{
  "dataset": "struck, bounced, scraped and rolled objects made by modal synthesis",
  "activation": "gelu_tanh",
  "mlp_ratio": 3,
  "qk_norm": false,
  "inner_norm": false,
  "layers": 8,
  "width": 384,
  "init": "torch_default",
  "momentum": 0.9,
  "steps": 6500,
  "batch_size": 128
}
Rows from block 5 of a small sound classifier, named by matrix and row number. Rows with one number belong to one neuron. Each number is 128 + 32 x the weight over its row's rms, rounded and kept within 0 to 255. All counts start at 0. Numbers have three digits each.
After each neuron's rows are labels from the 100 clips, of 14976, where the neuron reaches its highest value: "top examples" is what is common among them. Only what is clearly more common there than usual is listed. The data: struck, bounced, scraped and rolled objects made by modal synthesis. In brackets: how many of the 100.
# fc1: second MLP up (model.blocks.5.mlp.fc1.weight, 1152x384), inputs 0-127
# fc2: second MLP down (model.blocks.5.mlp.fc2.weight, 384x1152, transposed), outputs 0-127

fc1.726:173149115110152108144127102103098149116148168103112117189139181117166111143064174193138175143147121088089185166163155126214120129118083129080151110119105118138114097159171132126103128115110067092188117121125123122143130114148158133161074133117103122093109117131188100119157162108146141134159157117163094121127063102123076153189101128127117091171167121158091114180138100140149117187078
fc2.726:135114102132145111161116149124096089120103121075150101169124161119100120113080169130129125155117149084100164156182136107149121096142096112073203168149125100172083089163145142120096094138126094083185151178167131137155110142156138113135099097092101124111138121115140169142115117140086138151142179124167113124131105087053115170129127162126127143140158144118125105153134077171185135181050
top examples: bar (100); medium (76)

fc1.427:131091169118048161141160106086128146093157104052101104123121165124110162124142159103195112142119147096056108090137161138139111156129127037195125124153096119118155093084130182160183115073141158126192143182096117152131125112166163152112130157134037078122134221128131128164104165106095174166131128191121095117159170136145164121112137135065092102126163171068106139097152134065098119055181
fc2.427:148077124091063132112154139151133160090135131024152120055142181118099156153150139132168133128076148084066053092130157130089104090097135085204148127160152113093125100142138171154158166118130124126132143172081097094175105126181181095150159113140059082145126158123133101192106129134096146145117147205107030152162175106125161112098115129084066128147174107101143167085145176110076093140109
top examples: bar (78); medium (68)

fc1.270:133111138171158156113105095129107206074127175170123122100186130124135110134133134155165110131097147150159154147143069177142105181100104178178114183134106121220152156152083136146087132085132139116101202113100115187137152194143122178156104115116034158132138124133140073171053154111117121117110115146099159130126145116147124126142179068112129190116130156092109135182089124105150142136183
fc2.270:104112104127207108152108132172181135137178113198120114141101120080127101092129146132141157131139137130183136131136113099125128176147124172148044198164098153170149129149139081123107155115122135033173188109094157123140168189205142129147119129160163132185184132097171081173064192055106163101091094175139130114122147191076063177112189125121146165116182084044141160131140108094146143176132
top examples: string (100); small (73); rolling (41)

fc1.45:133114141190166145141178143134137132134094119182091135077121146168112150125134091083114151123067109077098112106138114159098118167165143134127125097140116117151201143091111160100173128191155139160149162134173061114096152139119125149140141080104111085185126090178164164073111151104130135149068139044155085109121127167151105200119111109151174119122139139143105079091148081120112101076070
fc2.45:089148140097213121127131072148136115151095132173095104142136102128137184149103143128083106135103124109082149092149120095119120191118179092182130116186143147134141114089135127090121137117160153154120150100146103088172183121108057145183088083125072089220136108105186116114157160164107144119096142094094128058100152129131160168109125128137160144136171095171103060074136090142110129095102
top examples: clamped rod (100); scraping (42)

fc1.118:156098163151093140181119077171106061168094119108089178127093122126052111138180127121106200096092089082096104128117121096081072179130159153100126177147124111136117093132168189145118131107168123132200059142096122167091165120178173093190124122149171101129141136162140169145140081079106085166096141164141163098136121143076111105078133127155120202139116101115120152169103082117121165185162
fc2.118:114148156115065150138101155129090119138163137132154126131163165131152110130139133144141155157117171105159143116135146123123092196145131111057142097129097112103117050150181131113111152148147102116130146121118127131138124052202117114184155148148204124095138065137102201139080157124081120110143126134112135145157082152156108175083209119139110165097130106176134071097117144093176146150181
top examples: string (100); medium (73)

fc1.499:121161134134139141158107128149127177074108151132172157136129105172149128123252135124160146050097194005136141156069157142145137157181124111104099123147135092133108117174192131096107087132146090085128104092098175137109185107095123097113141158147073137180144090102124134144110078123116147108122126042082122164160155101133153075131161102140085109129094173157167103072145116159157099079198
fc2.499:046154166135171121175162153101167141092157149104194120125103082080130105125200102080138112111110158073152106176085140161116121121082145157094104173121128093133102120116159111121119071200168127129158184098152177146171156117098118099110164131190093150150148128128112124078166088106100150131156112103153166138127173093155145162168089118163129119119118133134140124075115101139109169109142
top examples: bar (100); medium (67)

fc1.658:120152164174153091107139084146072121157171151116095132112157110146130063155136135220083113097171125088152170093129143132171100110185117077170162098119099136195115116155177152145124130147146114104129131152129113118080143096138059135088141130100108147102178157167128126133111108143139142122081109114123154088138160167134135074130161137107109124174123113151077186145094147170147102184141
fc2.658:069141136088101124131174143119108128117164141069098142156165079122115087125114153135090134173113151075166128138123084083131107080143144085171145148139157121147079119165165140156144093162109136093100111123133138105134195099103092099146107111117188173047078171115115088140116087096167115144062117140103147118142128157120140073107171137092143115161125153123093152099130159100175134179096
top examples: clamped rod (82)

fc1.571:146102167158134179151113133158089130104165134121112081141132096160172070141144134127135182165095158114103116124157191102099119166085140120119125132108137150119136111129152125110094133089195150144146114165087127105091142170132129171104173139121117138146180148180105174125092114113098128114142125171135151099139116151058122109121091110165110123094087136102116152129150120043131132175130
fc2.571:118148205169161137178112203209128148119118153134162121097112063158132103142118112082084204135148172145148081102173154133083100186112144101114146161159160152139195081118101111135134161157204100096164142112091130155079125139140074154146112168101091123153123123147098197178133113188065156096165108160124103110173103171079105071125136118164119086085128102159150119080112146116084101177133
top examples: string (100); small (70)

fc1.487:056136140147106133176163204176139149068200136139000120139092127121149111137137113125173119163136109128157187142120123148101097106163112123142116125155151168115210074116101103113168119129094139126182081098154165123160105173105093200120147148113163103096102070173122178116069119131084113114124128142132085132166205102089078136130145122160116151160119102071122115141084125081061149173112
fc2.487:094069127134173118140097121132134156121163145084098095126101096066124118084120105127101106172166123121185122163130158167109193131079144144079082146107217130132167059105118157155155158136152094103120129158128167131085138110161118211119157123124088091154134172159096197131062111146106129084145156166087095125141118128092116108042127115147149148066121150073183109149121101155156062161075
top examples: bar (98); ceramic-like damping (37)

fc1.685:137104147132126110134113182053131091100122185095119139075150148155124128115144169152106089090187145087141125103110130132103157159191187124176132114162129075143116071162126083139161128067163124096155118124161154087119129125168146113144142110131116177126119172128160083106161179123157164131137094114144159154119111115107122173086178166046140124091146152124183060183121163123105139110163
fc2.685:111124101160145073111110153075111108098107148057127120130069155152151153126158102126112090137131188094128152108170119129166157151171144085214095125140121150160117105119115082116100104039167169107153186170103127115099102159141110074110099158123118130139161142155171100119145155076129152173116082102115162166128091015112115170108205127070055097147131146168163085175118138125055122102143
top examples: clamped rod (100)

fc1.426:163160149085162150137131150057113098164128127157122108074118108141142109128100137228174153103170145106092125093100101174138140046152117139127125102124183080166161184112139129142159097131104075133175140130163104149130108105145177142133144089164097125157140111159131086135096144173149145186123119103100118183134121141084105128167127077182122125066133089065094139146208148149104091103174
fc2.426:126188140087181146129119110111090059140191139103116126116138092101126186126085132164180158120149097093130106126135089148141135107107161138159109112168184087131115175152102113148070123176157101115133140128088143168151132103112117187133156101200133120127170107122148069115080107159166136139068142153140165160143119126082194137156161093134140177138148122074146146101134133148120103079170
top examples: clamped rod (100); steel-like damping (41)

fc1.474:128149155134154127133124135177112094069105129138124121111120109151122077085132106182130108155107123124087153070176167131144126146127152134155132125177163151163127078065162135109130156111083161099097129182114108098128169167094134123156104094100143160141169107088152164123121219148146095118163154111100138104057161181114115140131129103184099093143151096093115145139136113162060161112117
fc2.474:096116150181103127161136126079119135136149136122149136130126113106139204175110099111110177097202116161045167132149121087142151214191154068133125139070060083102165122108124154135075139129063162134120136096088078161097087113067118150127120163111102111111138204061126131100134160091153158132157155124120160135107119100150111100169129146127136097069127131124141151166131125120073189145077
top examples: clamped rod (85); steel-like damping (56)

fc1.468:136094122076097150130137074107140101180191104137119101127106138162112152164156085205094116111113137108088168135175077104138017132115130131119167109177123159098112121162156214154082143105157158116141085124146085157159129130143107155126128097134109115132151149124111106131137128127180103129109160086129122095113187112180083130173080116139120157125150142180130084110119067131110111137146
fc2.468:141126132119084126163129132091103078163137138098138120069098102153113149113192158147104125143078145148095171123119114087136065136072098124103118060125174190094115142095169195141090162159162120114137093110104120146124106161161178116123157155156050080120137160123077121127117063109126101190143120065146163053150139081209115127133128125141138100122080123135128165118115057138147145124155
top examples: bar (100); medium (85)

fc1.517:160149109142079101146132126101102117108153152198100136181120096131173125129178105108132111088149131173125093134132140123171164128120150123149123086061104156108105130148117104172124153136109134132130090158084083064092111154064156101176172094086081165131136171140108143131191163122148151099123158152158120106151117188090117049147222132155111100125127085132117123191127105121100119068154
fc2.517:136093156117142168074038116111134104152194147118184185099143075121138161094096153056112141116163097142086166098113183104169180094146155104138116099131166071165153090145113155098113087155087133103118123120102096141131091119133102118122133093163179096104121167151110144157112132067133108145124163143120150093061095070171213136160126121199138119105170109166121131154145129119084164145098
top examples: clamped rod (100)

fc1.674:091122127111090157067141118149158146143137113189140126154117135159135043141143114098167128145155118032062084163161094151126117143203180147110114136118105128159159171100103115157104148139080127085131128086095095072079096186130156142109084082207138137121186101173147134179159100141205088119146104136162092121199127107126102113127145152114114126160114176124079068087149150116107100115122
fc2.674:107137107149159163123130136149130101131145114168189166147140138172110083136078070104145107123145104060196112158121123156132149106115112136156152107143134130170114139105119117171099113167084144128105110180172113102095085207093126123160125167149115151113161081083133133194175103133174077114122131105143076139167144134109105135127132160132104079096105134132100082140113126114146123078092
top examples: string (99); text has "noise" (43); rubber-like damping (42)

fc1.356:183167120155083152141067135077117121134103127130147157129140165103140115140141157109158154100181136104121098103137154152134064108174131119135105108126111097130137114110170079118167189139164056184113114093117145102058130111153101158083146139156163064170131092148123186149213097156174126157156104075139163143116140135157126043133117103172084134138114121154162143098136126136131144027145
fc2.356:179115085139078136127094142102097145130108141099147133167105149113170166138148157047101119116127142128132113141144145153083161130142154047189109135112123154133112093142134114085121145094139153135127092189109127074140144084163049102083086107112225090112165107125148158121170110162101115123155156115108106102115109102220134085132116183107148135149080130177158136146142106175122170114178
top examples: clamped rod (100); scraping (44)

fc1.744:131189136155152174091116181148127211131097176142139158173111153115114182147102126116159128163129157112138151155133149110132119130157120063067148090184112129147163148115137118174119164116044148129150157088167112076086057110074158149101084105075100162138176128154134153171109138167156091163095066132099191133128119079116104153133123146146068127149093143141103120152144080089157123154082
fc2.744:107189115137193128155127181206184141139125162196174128110087147104115193150138135092122122116117128172134123171146137120128168119144100121043093139135139106128154155122135128211092138117076123144081173080122169094081080123113107131151087098087158156175118150097151166132081098112143099090136094129090159157081165093155134137106139173147100148132088151134116156106106145126163115122064
top examples: string (100); small (75)

fc1.665:108118142115128137126139144079100096091149092196033154104150147147128080109178099131160122111112109071174121154085129141157128187110061093152170115164114150108114167140182164087145137112126064155075204133196106198196103101050107179177147159106140163144089127086115163106116130201175103124142182159144158136107093120122101104131135137139109115162141157128139101119091155066159144124128
fc2.665:138129145126143168179163119108120141116147110149043116107169189113132137108124142109159097086160061080167115121070088113108135196141144107154129141142105094079110186125155127044147127116103083147143204103153131218171156100101190203106122143122139194088089112090080148080036124187143090133152139127164073151098083152133135077131063150158144157140151137129101119072078169156187169137131
top examples: bar (82)

fc1.160:119124126133125111082107142131144156158152089153119108145125150053136107092239117166119168150137132138126113143183119101133084216165116060123161085149116118157145093129175118109110119093128169149116124130138190138157133099129095149174143177113098140145076103183128171076145172133129132120053071075170144139151125123112144086081145107163162093092155099138122134121129207081093156180128
fc2.160:105123163116098166101109151140123135112094138177134161123131158095155136134146170130126190096131147187155162138151214118159121135181158043129151152162091054129151120127128138108148102106182136157135167133157194143186094101169132048131102091094171107091102099152106118118119156111076076147197161111129149120132121177175200180078143117164113168146130076134150066088122138116187103137131
top examples: ring (100)

fc1.348:109123181111095185142118148110090129090118135113138119154128162146150113110094093121170080130085117069118100193147106161169077148184087154157151092091108143200137135105095153172085113059149174128083104159153100112112144145112085137123084127101156125128141160130132123161187124181220100119121142127190155110121086131160170164117119156117074126145113134178112067111104152186202084128134
fc2.348:111141157131125127136175149095085105141106166041195109115113116114157115149113089105199096136082044129141105159137083139126117109156044111167130088138140163152141113127140138166124136129126105129144095111156096050083137129110095180118097136086218064142133105138110092108146137155154158149124133114167169110198116135110188128126085182161072122137127089243108111166134212148191092116121
top examples: string (100); scraping (40); white noise (25)

fc1.507:118089142114115118126098140093151156154124156166092101152137118130115080130151121124185157168135107063111197101141053115098146137127120117138129090141109112114121146144127109125122124154095080132112095166105110138208142170139111123141131117118085045166149118135151141139218109195164104112115031151139138107200177098148087118140158152082153102160176165139100149107147187123122117213182
fc2.507:164101122114120182080107156052074137113134150195088150155152135151099142090142112139133193132129139103091116146151108166160135098190064103106154103110094092134118136107181145112106084095065146187099070165167108127211120128151134147087149104138138084119126106160153113159184153119152092114105126124109155101140133129102102119127140103039090098205204164119124153146120130186131122232152
top examples: ring (100); large (67)